config.toml
model = "audio captioner"
dataset = "notes from a synthesiser with random patches"
train_examples = 78125
gain_aug_db = 10
n_mels = 64
hop_length = 160
input = "log_mel"
spec_augment = true
win_length = 512
tokenizer = "word"
vocab_size = 43
encoder_arch = "ecapa_tdnn"
encoder_norm = "batchnorm"
encoder_activation = "silu"
encoder_depths = [12]
encoder_kernel_size = 5
encoder_stem = "single"
encoder_widths = [192]
fusion = "prefix"
label_smoothing = 0.1
decoder_width = 128
decoder_layers = 7
decoder_norm = "rmsnorm"
decoder_norm_position = "pre"
decoder_activation = "squared_relu"
decoder_mlp_ratio = 4
decoder_head_dim = 64
decoder_fused_qkv = false
decoder_bias = "all"
decoder_qk_norm = true
decoder_parallel_block = false
decoder_inner_norm = false
decoder_kv_group_size = 2
decoder_positions = "rope"
decoder_prefix_bidirectional = true
decoder_connector = "mlp"
decoder_tie_embeddings = true
init = "kaiming_normal"
residual_init = "none"
optimizer = "adamw"
lr = 0.0019
beta1 = 0.9
beta2 = 0.99
eps = 1e-06
grad_clip = 1.0
ema_decay = 0.995
steps = 4800
batch_size = 48
epochs = 2.9
lr_schedule = "constant"
warmup_steps = 480
weight_decay = 0.1
Rows from block 9 of the audio encoder, named by matrix and row number. Each number is 200 + 40 x the weight over its row's rms, rounded and kept within 0 to 999. All counts start at 0. After the name is the row's rms in percent of the matrix's.
# c30: last pointwise conv (encoder.blocks.9.c3.0.weight, 192x192x1), inputs 96-191
c30.109,093,220,241,166,207,265,176,156,233,148,201,227,202,218,292,144,252,196,231,189,180,176,199,169,261,225,167,164,167,227,214,216,203,225,177,161,182,149,155,199,176,190,212,132,203,279,186,231,217,188,191,257,210,302,205,226,226,208,147,168,195,204,221,182,225,204,264,203,226,177,221,310,277,177,246,229,226,117,159,226,195,191,188,230,255,280,238,240,308,258,227,127,259,149,255,191,163
c30.110,099,238,263,241,180,248,217,226,143,186,139,228,184,195,233,154,321,107,222,287,258,131,237,165,190,240,175,187,215,220,218,147,315,209,203,201,151,250,303,190,191,235,289,242,302,198,212,195,198,179,194,207,246,257,187,187,207,227,219,232,200,195,209,168,235,238,129,184,210,235,171,205,212,177,230,218,206,223,231,212,183,230,155,225,236,221,201,293,170,218,236,182,184,185,205,161,173
c30.111,099,224,267,203,229,229,239,212,175,205,143,215,188,272,185,241,273,199,219,154,245,189,194,149,215,257,202,168,307,289,216,201,276,209,28,231,214,104,182,208,184,207,254,216,177,242,211,242,191,180,184,238,190,189,188,228,177,186,162,261,238,171,167,251,139,241,214,262,188,172,280,154,186,245,212,186,202,200,166,216,221,205,274,155,222,232,220,168,210,183,221,242,146,138,206,152,178
c30.112,100,206,222,265,184,237,164,267,199,227,322,200,205,154,198,201,213,210,256,202,290,231,131,160,179,218,211,216,246,180,185,207,213,169,208,182,196,146,221,279,265,167,200,221,228,161,206,161,267,189,326,208,221,257,187,249,164,257,222,173,243,197,179,223,262,216,226,232,251,188,185,232,247,205,229,246,276,266,181,165,246,237,233,205,168,122,258,244,261,168,249,230,249,250,103,212,179
c30.113,104,188,343,228,161,261,189,219,236,131,134,252,261,265,194,153,330,116,214,194,229,129,201,174,198,324,153,187,302,309,282,177,274,189,201,232,184,214,231,198,176,284,301,244,229,186,195,274,137,172,201,249,228,254,234,191,199,213,195,190,234,237,175,166,196,209,190,193,234,184,280,226,264,193,213,216,176,167,201,272,202,268,220,118,245,191,186,210,195,198,219,161,225,177,236,221,208
c30.114,104,178,213,214,193,215,200,259,199,179,172,214,195,276,143,183,166,185,233,196,200,161,159,169,250,184,309,148,189,223,173,257,192,232,109,190,188,169,196,218,274,112,178,178,212,166,249,194,251,287,265,230,286,215,233,216,115,217,307,196,170,164,167,198,195,225,211,172,251,275,223,194,274,227,167,189,259,162,255,236,185,234,233,176,219,201,214,166,205,151,274,192,287,188,214,177,280
c30.115,102,168,179,207,177,208,188,137,230,199,170,179,250,228,139,229,214,170,291,206,214,228,160,159,230,220,128,233,180,226,214,197,228,175,132,148,210,171,269,194,156,176,198,197,219,229,212,267,154,119,216,233,178,255,201,234,207,172,181,234,261,162,208,140,236,231,221,179,189,183,177,275,242,145,208,190,239,203,198,183,250,200,211,197,175,158,155,129,260,137,167,182,219,238,137,166,180
c30.116,105,132,330,225,184,234,233,251,225,190,192,242,204,202,166,156,339,79,206,216,244,156,169,197,180,259,185,194,292,320,223,214,298,207,140,280,125,240,252,223,188,297,279,253,242,197,146,229,176,142,199,206,253,251,149,239,203,241,207,215,277,216,155,172,190,220,221,198,199,203,235,207,220,215,215,197,267,131,214,214,168,254,163,147,193,203,270,247,147,164,202,213,188,233,220,218,182
c30.117,097,192,291,205,149,276,181,91,194,194,175,236,209,262,183,177,283,159,181,218,241,175,223,120,181,297,215,249,252,286,262,245,159,171,223,212,172,235,263,173,170,210,253,231,231,224,181,261,170,175,168,225,235,227,180,168,209,229,204,177,280,165,204,137,146,195,150,128,197,221,298,202,217,237,234,197,224,162,224,304,139,269,201,137,262,251,216,283,205,168,203,239,182,229,223,222,173
c30.118,099,123,211,219,164,184,156,264,227,270,175,153,221,226,216,250,190,180,251,217,182,277,161,266,221,148,204,266,207,198,202,178,254,202,197,200,217,161,240,196,199,173,197,225,185,223,238,203,266,247,193,195,221,133,177,161,219,197,204,285,200,287,180,158,146,184,206,216,242,188,196,149,210,123,175,184,159,177,234,177,249,141,162,198,136,201,145,143,178,264,219,136,174,197,197,271,286
c30.119,106,120,216,270,193,183,154,226,172,204,266,130,216,242,198,197,226,150,171,211,244,204,182,184,225,152,273,234,203,200,115,238,249,170,225,251,187,259,214,226,233,213,195,241,221,200,217,184,263,196,253,215,173,182,148,183,243,273,178,254,207,288,185,139,212,261,226,182,215,258,196,202,243,197,161,196,211,215,186,89,234,273,236,228,198,181,234,240,219,166,196,133,197,245,204,216,215
c30.120,108,181,173,143,243,167,214,238,216,230,211,128,185,152,218,195,131,195,208,173,165,234,115,224,236,155,172,246,177,177,191,183,188,175,231,212,195,220,197,218,211,201,146,176,181,151,250,146,239,218,180,215,251,155,137,199,181,162,214,187,136,222,242,192,187,164,221,268,200,193,149,158,200,171,184,129,168,259,238,163,256,85,203,140,173,161,143,93,172,251,196,170,132,182,208,256,223
c30.121,100,267,147,186,187,210,207,189,176,206,208,184,205,242,188,160,183,178,249,295,175,152,291,136,187,145,240,141,224,198,216,256,204,215,187,190,199,211,221,184,190,124,202,148,186,194,232,192,211,319,216,213,249,201,225,171,177,178,249,240,170,149,226,217,167,226,213,114,283,266,177,187,259,161,187,238,239,158,237,222,187,189,210,271,201,202,177,183,205,220,279,143,228,163,179,176,184
c30.122,098,200,301,199,193,293,173,185,192,185,198,207,220,292,163,198,229,236,233,186,240,150,190,157,191,278,244,244,219,223,238,203,198,191,210,246,178,211,226,271,212,247,222,238,266,205,245,272,244,167,235,257,214,315,179,230,260,191,228,220,261,193,178,175,250,226,234,140,285,227,307,258,288,225,239,245,270,120,223,242,227,201,232,186,211,186,191,179,247,128,305,185,283,204,165,143,222
c30.123,098,166,235,161,178,218,165,212,199,181,188,111,179,222,162,236,165,223,278,178,277,190,169,213,220,201,216,222,224,274,231,210,213,174,199,186,213,159,293,195,227,188,173,201,178,172,225,245,243,204,224,231,208,116,202,182,175,178,182,160,234,189,233,199,179,135,184,189,206,205,178,164,249,169,144,190,226,170,190,199,174,100,196,177,160,158,136,107,208,165,213,206,207,208,171,161,190
c30.124,099,212,154,162,234,185,187,201,250,205,177,128,219,182,165,219,223,246,235,151,171,263,286,187,254,219,122,114,189,125,150,195,210,228,146,240,256,123,132,200,154,234,116,110,88,142,180,176,165,241,189,172,203,168,285,178,134,223,169,210,165,186,193,205,225,134,198,201,182,165,163,234,205,217,196,188,199,263,149,145,274,138,232,258,178,208,166,132,242,233,179,231,224,161,160,237,196
c30.125,097,170,206,248,213,180,259,202,128,202,162,196,172,176,238,209,203,185,223,189,225,219,179,322,276,158,185,230,211,239,216,203,225,205,113,165,236,152,232,186,207,187,185,245,171,210,229,215,240,196,150,166,121,197,168,232,160,187,189,198,223,210,191,209,195,185,181,212,202,252,196,198,199,179,172,205,182,211,174,245,243,195,148,185,225,217,197,190,174,296,194,215,139,224,240,174,242
c30.126,099,175,227,178,211,212,177,207,234,275,115,214,226,224,242,173,188,149,197,173,181,214,159,193,215,180,234,309,257,173,145,286,166,219,193,248,256,167,159,232,198,267,195,165,151,175,257,213,202,199,216,204,182,261,200,216,211,182,222,258,176,229,164,144,226,171,243,203,247,214,140,238,244,108,248,257,215,159,239,180,219,128,204,215,293,238,177,162,197,253,286,173,293,133,224,207,243
c30.127,101,158,220,214,238,259,162,208,249,254,158,154,270,230,246,165,227,146,233,189,166,215,213,167,181,189,232,251,178,180,176,199,262,202,176,226,233,239,199,195,195,215,216,214,216,196,263,259,187,182,201,220,142,332,196,175,308,233,175,150,224,215,195,189,299,176,246,219,234,148,170,297,245,229,281,231,231,132,142,259,295,200,220,251,279,222,218,217,284,190,250,183,238,183,219,213,168
c30.128,098,211,250,179,187,269,198,185,211,241,186,201,185,243,199,223,208,202,262,182,253,225,209,202,240,180,229,216,266,225,204,301,188,200,175,205,210,116,240,205,182,193,205,169,183,226,277,279,207,294,225,239,224,186,187,147,166,166,274,241,183,177,188,138,185,159,254,132,325,278,188,184,257,197,174,216,202,189,296,192,183,154,221,204,212,203,171,150,260,162,297,136,261,204,213,217,284
c30.129,102,201,220,171,165,183,139,219,184,248,219,193,233,249,197,253,256,153,249,263,198,252,192,228,242,186,208,226,247,182,165,243,185,251,173,207,185,151,167,247,229,175,210,171,188,166,243,196,255,290,259,197,289,190,176,244,165,184,291,255,236,183,190,159,218,245,176,197,306,255,158,226,294,136,141,215,246,246,264,146,240,202,307,207,213,234,182,145,170,218,241,161,296,238,181,207,250
c30.130,100,181,164,196,183,200,199,238,240,302,128,206,256,268,190,243,180,149,253,192,173,235,191,236,267,178,256,223,256,143,231,252,190,191,188,197,230,182,240,206,240,189,205,255,188,198,292,187,213,323,195,273,223,151,207,176,206,198,246,243,177,135,175,93,178,222,228,188,316,281,219,152,313,166,173,226,231,178,322,174,202,191,248,192,229,231,197,199,160,272,272,149,214,149,235,187,289
c30.131,098,150,164,222,200,163,173,188,234,285,157,189,249,196,238,221,183,250,253,143,163,266,198,233,259,211,170,277,177,150,236,250,176,260,125,177,282,136,188,169,185,223,220,144,202,223,270,204,183,176,212,192,214,207,242,140,206,133,128,213,299,159,185,210,288,131,236,186,221,241,196,263,256,192,258,162,214,161,174,164,249,132,209,268,256,217,174,129,259,222,228,170,260,179,210,216,234
c30.132,100,196,200,132,191,224,206,222,179,262,191,176,193,300,205,161,167,216,233,196,228,243,156,247,226,178,276,253,211,215,180,292,209,219,168,222,177,146,199,199,231,227,184,156,188,155,317,201,198,342,214,230,233,171,198,227,166,173,300,244,181,189,197,144,187,195,209,216,306,263,210,142,275,132,180,215,212,202,311,150,224,151,217,168,220,171,204,152,146,242,299,179,232,161,194,236,256
c30.133,103,202,190,201,215,144,145,180,230,223,175,198,220,208,270,191,230,186,218,58,168,197,254,173,205,190,217,247,239,192,242,199,227,214,215,247,298,180,188,159,153,265,177,104,178,222,207,169,179,260,220,254,175,159,249,174,300,180,174,195,173,296,171,188,173,150,241,231,220,176,171,181,236,170,164,265,181,176,251,231,178,126,179,198,251,187,193,209,209,238,170,130,185,111,209,233,165
c30.134,099,213,200,249,221,198,224,169,237,274,174,180,185,239,282,225,208,124,171,176,207,283,183,247,226,199,183,287,175,195,171,189,176,209,180,213,231,237,193,199,154,246,229,209,262,200,228,201,188,222,182,229,179,178,225,200,176,193,136,235,206,190,199,139,181,204,221,207,264,252,199,148,229,201,208,217,199,200,203,294,231,203,189,257,278,289,183,207,186,250,234,129,189,147,225,185,307
c30.135,094,214,205,171,173,151,175,232,230,243,213,199,212,202,262,173,172,180,264,194,178,251,209,173,190,204,232,227,237,169,147,275,165,279,254,257,248,167,189,166,168,210,203,162,167,206,223,176,172,258,237,269,138,185,263,193,141,173,219,242,188,202,238,147,149,194,188,183,239,218,151,206,238,162,229,176,193,179,248,141,171,88,127,228,294,262,118,157,171,202,260,174,174,116,289,259,256
c30.136,099,179,175,210,202,196,152,190,248,200,249,140,224,226,227,188,208,222,262,175,214,199,207,147,318,180,212,204,188,170,186,164,223,219,191,192,242,188,205,261,197,117,134,211,185,153,222,237,202,235,218,192,205,264,268,209,196,259,225,171,232,172,225,162,242,211,194,220,209,163,196,304,279,204,226,206,243,220,188,180,249,194,270,272,128,180,224,180,364,208,230,175,261,234,150,177,191
c30.137,101,215,206,299,181,267,153,239,232,231,277,143,211,245,162,145,183,227,187,207,347,185,175,189,253,171,209,189,222,159,184,213,203,198,173,226,220,176,234,300,182,213,170,211,170,192,232,200,267,174,326,230,236,197,141,240,151,252,226,236,172,233,191,194,176,297,221,150,184,229,209,159,214,211,205,299,252,216,193,196,138,240,287,191,194,233,226,227,202,173,219,129,236,219,182,187,147
c30.138,105,163,241,186,143,174,204,185,242,160,126,215,228,210,153,261,187,236,226,165,239,156,145,239,193,200,182,218,246,262,241,193,235,156,188,222,243,190,192,168,178,262,241,209,155,177,213,219,220,205,156,177,220,159,162,159,230,120,214,215,259,233,132,169,181,168,254,219,147,184,221,221,207,196,120,183,174,234,191,167,230,224,237,209,130,69,136,140,256,142,142,175,188,169,48,212,174
c30.139,095,180,199,257,168,224,167,203,220,172,260,197,196,230,157,254,205,231,180,250,279,200,219,204,224,216,281,182,191,206,169,226,175,168,179,182,231,88,207,312,206,235,180,230,137,149,233,202,225,200,269,179,195,199,197,202,157,210,258,196,176,186,110,226,163,250,196,165,183,237,216,218,159,200,182,273,249,238,234,177,207,165,248,184,136,113,240,181,197,212,165,234,247,206,127,181,199
c30.140,101,182,144,307,191,172,163,197,166,188,365,175,206,227,232,142,208,202,199,191,266,207,163,181,248,146,217,235,187,161,204,208,173,201,235,146,203,192,137,262,232,132,147,252,198,217,202,174,225,197,289,201,217,202,187,267,177,319,199,213,134,192,179,172,141,292,182,169,188,165,219,174,152,230,223,218,299,185,148,199,183,257,254,152,172,199,297,252,180,232,168,202,209,288,141,196,209
c30.141,102,219,177,243,224,254,160,210,168,213,235,189,220,247,160,177,208,196,259,204,270,169,234,168,218,141,215,184,185,198,208,206,214,178,165,215,241,140,222,310,192,199,117,203,175,211,237,219,234,209,249,178,155,264,219,202,157,227,236,177,198,161,199,171,229,229,206,148,291,222,205,228,227,176,229,257,302,234,177,203,207,166,274,178,196,195,228,186,225,192,285,153,332,195,175,174,157
c30.142,095,246,209,253,226,199,191,163,170,153,217,152,180,197,192,148,150,195,192,208,230,211,221,176,199,205,197,173,195,176,176,133,153,179,215,144,212,213,141,248,220,163,127,282,246,183,178,183,269,161,272,220,195,231,181,244,177,200,216,209,236,158,209,228,188,201,152,217,187,182,215,189,200,213,168,226,215,221,177,230,176,202,272,163,199,215,234,275,161,172,165,200,230,258,199,178,236
c30.143,099,260,207,175,251,197,236,194,149,262,207,227,190,157,290,237,181,179,165,186,188,267,244,274,228,247,180,159,201,198,236,130,221,291,135,157,229,175,221,206,219,112,234,243,218,270,203,190,155,243,199,182,214,209,212,245,157,210,178,250,182,207,277,225,292,215,212,206,234,182,223,219,232,229,258,212,213,201,237,214,243,172,226,261,237,257,155,231,200,262,242,220,219,145,214,174,273
c30.144,105,125,202,220,170,199,171,207,196,186,154,249,202,195,220,230,197,86,157,218,155,167,207,193,194,195,185,201,201,207,146,176,286,142,264,223,132,261,259,160,167,239,307,163,224,210,155,206,155,183,181,262,245,256,211,187,226,191,206,201,231,224,185,134,204,202,176,173,228,210,205,183,165,199,131,220,224,219,181,223,194,277,244,128,237,158,248,201,197,207,244,149,220,233,159,140,226
c30.145,103,264,213,231,160,221,99,237,167,229,169,214,167,236,233,174,265,149,197,209,248,189,182,191,189,158,242,243,202,212,165,253,240,197,226,255,246,232,174,230,211,283,222,184,123,174,264,163,236,268,288,224,199,271,183,213,179,236,278,208,164,215,154,117,153,237,176,181,253,254,169,188,242,158,191,200,235,189,279,166,154,193,216,176,177,229,259,294,196,233,236,187,237,219,153,191,240
c30.146,104,207,235,183,197,175,203,185,200,290,180,141,186,192,262,147,206,165,190,134,214,255,273,219,234,204,158,263,237,261,216,100,197,252,214,181,250,166,183,221,204,211,216,201,131,208,236,242,165,231,215,202,171,214,318,170,196,240,165,231,183,228,147,148,184,201,205,193,224,191,184,176,226,181,206,203,189,193,188,173,284,160,181,243,231,205,192,180,203,291,212,126,188,143,158,234,240
c30.147,103,153,154,212,164,160,131,179,208,185,204,183,191,237,145,181,184,156,204,240,206,200,193,153,221,115,218,256,198,182,186,145,220,194,199,149,191,168,140,258,185,168,179,185,122,200,206,164,226,223,190,227,177,247,265,162,190,218,225,167,193,162,166,132,233,237,159,150,281,169,163,252,228,156,176,180,271,214,241,161,237,158,248,276,155,193,215,196,273,204,233,164,254,257,105,169,194
c30.148,097,193,216,202,197,197,178,261,247,250,179,171,232,182,293,198,203,221,227,168,163,227,132,249,211,177,267,288,210,184,163,210,279,227,210,290,227,261,174,225,242,204,214,193,187,203,149,160,243,202,200,209,195,221,189,134,237,192,169,193,187,323,176,213,154,121,192,284,218,189,186,158,175,165,150,207,208,178,261,161,175,144,208,205,227,177,160,160,198,290,174,178,186,151,226,370,202
c30.149,101,206,329,246,159,253,228,254,251,185,135,215,192,230,123,223,253,182,255,149,217,183,217,170,183,250,231,196,266,353,235,225,233,177,132,217,156,117,320,177,189,186,270,197,247,201,199,328,215,124,193,227,149,203,218,173,212,159,212,273,271,165,194,213,160,213,146,169,223,223,249,187,147,248,223,168,195,211,209,241,146,220,175,113,243,209,220,235,219,153,223,191,225,168,209,156,171
c30.150,098,249,264,216,189,176,209,218,162,176,192,212,221,206,186,253,272,152,238,207,232,191,213,195,209,246,238,222,282,253,254,181,255,243,169,234,155,188,213,179,223,157,235,197,220,266,196,307,188,143,228,154,216,215,147,272,244,191,199,260,253,268,270,207,158,257,157,224,185,196,321,165,224,211,191,237,139,176,211,238,175,199,190,167,250,278,190,234,159,123,158,244,180,211,223,231,208
c30.151,104,232,356,228,149,251,212,236,212,141,203,236,243,265,182,209,288,181,199,158,254,149,221,164,163,337,201,173,321,315,233,204,249,240,113,282,190,181,175,162,160,242,251,174,203,219,207,334,182,239,243,265,190,217,197,190,225,189,186,253,267,244,191,169,143,211,217,249,221,269,326,185,240,246,186,219,161,159,206,231,180,257,202,152,201,218,177,229,194,167,215,226,190,148,237,212,246
c30.152,101,116,202,180,130,218,131,282,245,232,228,216,217,203,216,181,268,149,233,166,228,206,157,179,215,195,202,244,205,231,184,245,228,189,263,281,172,239,185,224,242,214,222,204,92,219,161,206,271,205,158,168,239,223,167,191,279,214,176,220,201,323,193,151,187,187,223,296,187,176,208,179,199,151,164,145,197,138,248,185,200,209,157,191,167,194,203,165,146,172,176,188,142,207,187,287,149
c30.153,100,134,172,220,225,206,164,209,205,187,239,153,191,177,229,166,172,169,227,156,235,168,188,175,251,147,215,183,190,167,171,201,239,188,168,170,178,180,192,311,262,225,179,131,185,177,226,199,228,197,198,214,235,275,201,212,227,220,178,179,170,203,181,207,232,177,164,226,242,195,190,260,200,149,167,223,193,129,211,226,190,206,257,162,150,154,237,192,215,232,199,204,201,202,153,219,212
c30.154,103,190,215,287,196,236,170,269,187,156,213,230,152,203,167,210,191,150,234,238,212,196,158,206,206,220,250,176,224,254,159,188,238,167,172,228,153,273,223,226,266,211,236,212,196,198,213,199,216,198,235,188,254,247,121,214,228,272,208,202,252,211,136,123,184,279,173,200,199,210,191,205,159,182,173,237,191,183,221,185,176,280,235,97,179,189,244,222,171,219,165,179,186,254,177,206,262
c30.155,102,141,218,194,107,272,125,134,197,198,212,264,212,204,180,169,260,131,238,279,204,220,203,123,175,210,216,221,181,222,166,249,131,153,269,180,145,287,269,184,181,202,264,189,294,233,168,212,183,165,188,226,232,224,214,194,215,200,221,183,234,170,196,132,157,220,227,120,210,232,188,237,195,219,253,230,199,149,232,282,177,216,142,117,222,210,228,243,209,123,210,208,178,186,219,172,133
c30.156,105,223,202,258,196,232,202,238,229,196,318,223,176,216,203,128,218,172,257,187,200,174,204,144,254,152,179,222,193,177,204,203,207,175,144,221,210,156,209,356,256,185,186,176,158,146,206,216,289,195,293,190,191,180,168,285,162,232,217,228,178,178,178,163,223,265,182,195,206,185,203,243,169,166,205,250,275,212,197,233,150,224,312,204,225,180,268,205,218,176,216,161,273,206,173,200,172
c30.157,101,220,180,271,191,236,186,153,221,203,203,182,178,195,227,174,239,189,158,165,211,89,257,194,242,209,201,179,174,160,203,163,216,188,160,186,190,213,176,263,234,251,166,186,177,148,211,190,241,195,253,220,206,258,170,245,141,274,146,236,186,197,218,159,179,291,177,214,206,187,136,189,180,165,183,273,226,166,199,209,157,238,224,177,249,207,274,274,212,271,199,173,255,197,203,134,176
c30.158,095,236,311,181,234,217,234,134,227,171,177,231,190,275,210,278,279,245,188,149,227,184,268,179,221,325,184,158,305,298,210,166,198,192,177,208,235,190,234,191,207,186,251,189,159,151,213,256,150,229,166,166,182,205,235,160,134,149,213,174,278,143,151,252,241,180,161,230,164,137,304,259,230,294,190,169,124,262,220,267,212,203,230,205,201,175,150,144,210,181,210,187,214,199,231,208,185
c30.159,102,205,372,266,133,197,206,214,242,198,202,210,245,279,176,254,248,189,236,194,324,164,177,194,196,328,183,173,298,341,275,202,287,225,99,244,103,165,218,188,202,250,243,222,167,177,215,324,265,188,214,189,192,212,168,205,189,192,197,194,282,189,186,205,131,202,199,211,210,176,243,186,172,238,181,222,220,184,157,249,175,202,233,162,209,237,228,242,180,130,199,254,186,232,173,168,206
c30.160,102,286,187,226,230,197,214,211,195,255,170,245,179,205,251,247,186,221,165,158,247,199,268,229,226,250,162,224,204,146,260,143,218,163,131,143,296,106,145,159,192,194,178,178,178,222,237,171,165,202,203,247,163,159,261,206,163,214,149,252,196,154,129,260,102,154,209,229,244,204,155,185,199,204,186,156,179,205,232,282,154,134,169,211,236,213,183,190,252,257,233,252,181,152,188,170,166
c30.161,095,231,203,193,214,239,159,217,239,201,231,249,237,231,188,107,207,197,232,219,229,240,243,165,184,206,203,214,146,165,183,236,199,204,201,195,258,164,169,215,239,200,175,175,190,231,231,182,223,257,209,200,225,271,233,221,178,204,241,121,199,105,220,151,176,205,238,120,299,252,205,259,203,176,270,233,288,176,224,265,160,222,242,224,218,204,219,242,246,180,268,216,264,168,192,151,218
c30.162,097,174,231,178,160,176,195,268,248,204,152,180,204,207,239,195,184,236,246,205,224,231,129,226,189,159,233,253,218,269,123,217,230,176,234,325,192,235,226,201,213,285,255,208,124,150,231,262,250,210,206,159,167,219,165,235,240,141,192,212,196,326,220,164,175,174,211,252,158,174,175,135,169,156,170,211,221,227,203,140,235,180,179,190,243,195,192,187,203,212,210,181,212,189,224,312,222
c30.163,100,174,247,202,136,218,159,238,229,178,211,219,254,253,146,252,242,175,205,273,246,163,218,188,168,240,298,254,215,203,215,213,159,206,209,231,161,205,242,223,199,228,181,207,253,166,207,167,226,252,267,165,275,240,73,230,219,179,298,204,210,224,170,150,196,245,214,220,210,218,226,221,226,254,136,213,270,213,232,222,197,268,270,138,173,160,230,189,235,156,259,157,232,197,156,222,191
c30.164,099,114,228,216,168,155,130,261,244,212,173,196,252,193,262,176,191,124,177,239,184,161,265,198,201,170,215,258,139,232,142,220,265,154,276,294,192,280,221,176,178,269,285,177,204,220,109,227,224,195,216,139,223,253,191,139,300,204,169,202,233,289,186,136,234,209,169,252,151,229,217,173,204,190,207,196,165,214,246,257,129,224,180,188,210,271,170,279,180,166,114,224,204,213,248,298,142
c30.165,098,228,171,178,186,220,176,169,139,248,152,182,161,239,212,205,164,159,192,168,163,202,219,175,215,181,222,265,205,163,194,244,182,214,119,203,206,150,168,226,201,195,189,179,163,204,247,219,228,308,225,252,188,236,217,213,173,154,229,229,197,155,181,173,228,176,188,142,281,238,203,223,288,154,168,188,228,170,277,177,267,163,252,243,218,200,205,140,263,225,308,191,282,189,193,154,227
c30.166,097,172,275,196,248,290,147,226,211,209,211,187,229,258,147,182,201,170,264,197,224,173,205,170,239,195,198,220,229,249,213,180,216,230,143,185,201,115,235,276,240,190,126,198,129,164,237,210,267,214,217,191,158,247,172,213,225,210,188,197,253,139,179,187,260,223,194,204,229,169,215,255,276,187,207,195,256,202,181,235,236,177,298,200,146,188,240,178,260,159,235,212,278,250,164,167,164
c30.167,099,211,203,280,240,258,210,232,221,185,287,135,239,236,145,223,211,212,224,191,286,219,214,159,241,203,197,189,211,233,206,192,207,160,191,233,191,156,199,276,251,165,135,186,136,133,199,249,260,214,291,126,207,208,162,243,183,245,227,172,148,201,183,249,234,208,210,206,228,215,134,233,215,173,213,235,289,241,172,190,201,180,280,212,165,203,286,240,237,182,190,221,240,263,181,163,220
c30.168,099,170,222,172,142,254,177,209,208,218,259,214,216,306,162,227,202,190,225,248,205,252,190,146,189,255,272,239,251,206,189,252,173,198,183,206,135,128,219,199,240,171,250,177,151,181,237,225,194,298,234,221,287,166,180,195,161,169,302,239,182,177,169,220,155,167,248,198,288,285,257,152,286,293,180,173,236,194,244,146,182,154,245,183,220,145,155,179,151,173,232,168,209,162,201,193,245
c30.169,101,218,309,250,172,259,215,194,179,202,193,239,133,191,212,228,331,145,179,217,256,161,239,203,194,260,166,184,218,295,317,113,268,153,200,170,131,240,321,219,207,267,204,248,288,187,195,249,203,226,195,179,252,219,158,194,256,170,183,219,254,204,254,161,205,202,187,172,252,224,154,148,224,179,190,171,199,227,191,236,200,216,187,208,170,175,216,291,223,165,246,213,230,179,207,211,217
c30.170,099,175,194,175,140,252,121,222,211,220,218,171,226,296,170,170,232,189,263,185,248,259,166,163,218,173,291,241,171,209,155,249,178,207,232,230,188,245,246,294,223,263,238,126,237,146,242,195,297,244,294,184,239,167,157,217,219,185,266,247,198,191,212,139,258,193,244,226,294,242,226,214,263,164,210,227,288,212,220,183,194,203,257,158,206,181,189,175,198,177,250,207,270,189,187,247,234
c30.171,103,189,163,226,284,237,207,195,273,222,165,123,204,220,190,213,158,208,234,147,200,143,193,159,255,204,207,234,162,197,207,168,217,156,127,194,279,221,252,182,153,223,195,176,194,164,244,167,222,173,211,210,186,302,208,168,255,189,224,190,206,241,185,184,282,164,259,240,238,180,135,328,250,218,255,240,244,165,198,188,206,163,306,254,217,143,236,168,344,183,267,206,295,145,179,210,179
c30.172,102,219,335,196,174,312,200,201,200,169,159,214,225,231,220,173,290,202,223,161,268,182,224,199,262,354,190,121,354,321,283,171,261,193,143,286,141,201,207,198,194,198,206,191,198,177,233,235,175,180,169,173,186,262,231,199,214,206,232,179,247,199,217,217,161,161,162,201,180,212,299,245,235,229,165,188,150,175,192,214,199,220,194,152,189,203,225,196,201,253,232,237,174,198,183,193,220
c30.173,102,276,172,186,301,196,212,177,142,210,160,246,122,145,202,208,188,191,202,275,159,172,275,193,194,183,137,162,162,234,206,125,221,180,179,85,285,199,175,182,205,120,182,150,169,205,179,146,191,149,169,199,178,244,209,150,169,234,163,144,211,178,237,294,225,181,149,229,196,188,152,195,175,227,165,163,180,197,170,259,230,225,168,219,158,198,200,220,186,300,161,245,206,159,230,129,156
c30.174,104,201,295,215,168,249,213,217,211,150,137,216,221,210,235,184,237,127,289,198,194,104,209,233,202,203,216,196,196,311,281,117,237,176,131,179,95,260,275,193,148,199,193,212,262,165,221,214,192,196,197,186,236,275,170,156,216,182,223,156,222,176,178,187,211,174,197,167,258,205,174,231,185,238,210,153,224,129,209,292,183,192,216,171,202,169,186,261,198,223,202,161,193,222,246,168,227
c30.175,101,143,282,201,87,263,217,196,236,180,227,228,261,241,146,195,242,192,201,166,283,168,143,193,182,253,179,166,312,285,285,234,244,210,129,272,111,149,193,227,179,237,210,235,165,221,192,247,202,176,218,204,154,223,144,237,218,211,260,222,268,257,174,143,179,199,232,228,175,211,268,212,226,209,183,236,148,187,205,165,211,193,249,91,220,195,259,193,188,165,196,218,177,268,173,204,174
c30.176,104,162,284,229,128,236,189,136,253,187,231,219,240,257,184,194,304,114,243,186,251,160,209,105,176,280,190,172,282,262,276,200,220,219,193,208,120,164,247,190,184,180,243,176,283,187,208,307,182,193,245,179,205,207,185,242,200,181,204,222,235,152,166,131,161,195,234,227,209,261,276,244,211,189,205,178,223,109,144,228,178,206,222,168,154,202,260,196,217,97,217,157,214,167,207,134,236
c30.177,099,281,185,187,261,218,275,152,191,192,198,207,182,186,291,190,205,265,210,147,210,252,246,182,197,217,179,168,184,220,215,211,186,255,165,206,210,167,169,214,232,212,110,187,182,260,218,176,178,228,170,224,140,189,288,187,158,179,131,153,182,186,215,242,121,203,160,170,210,106,211,166,174,192,188,187,101,165,203,264,175,126,134,205,284,257,165,194,214,240,221,214,156,119,242,167,181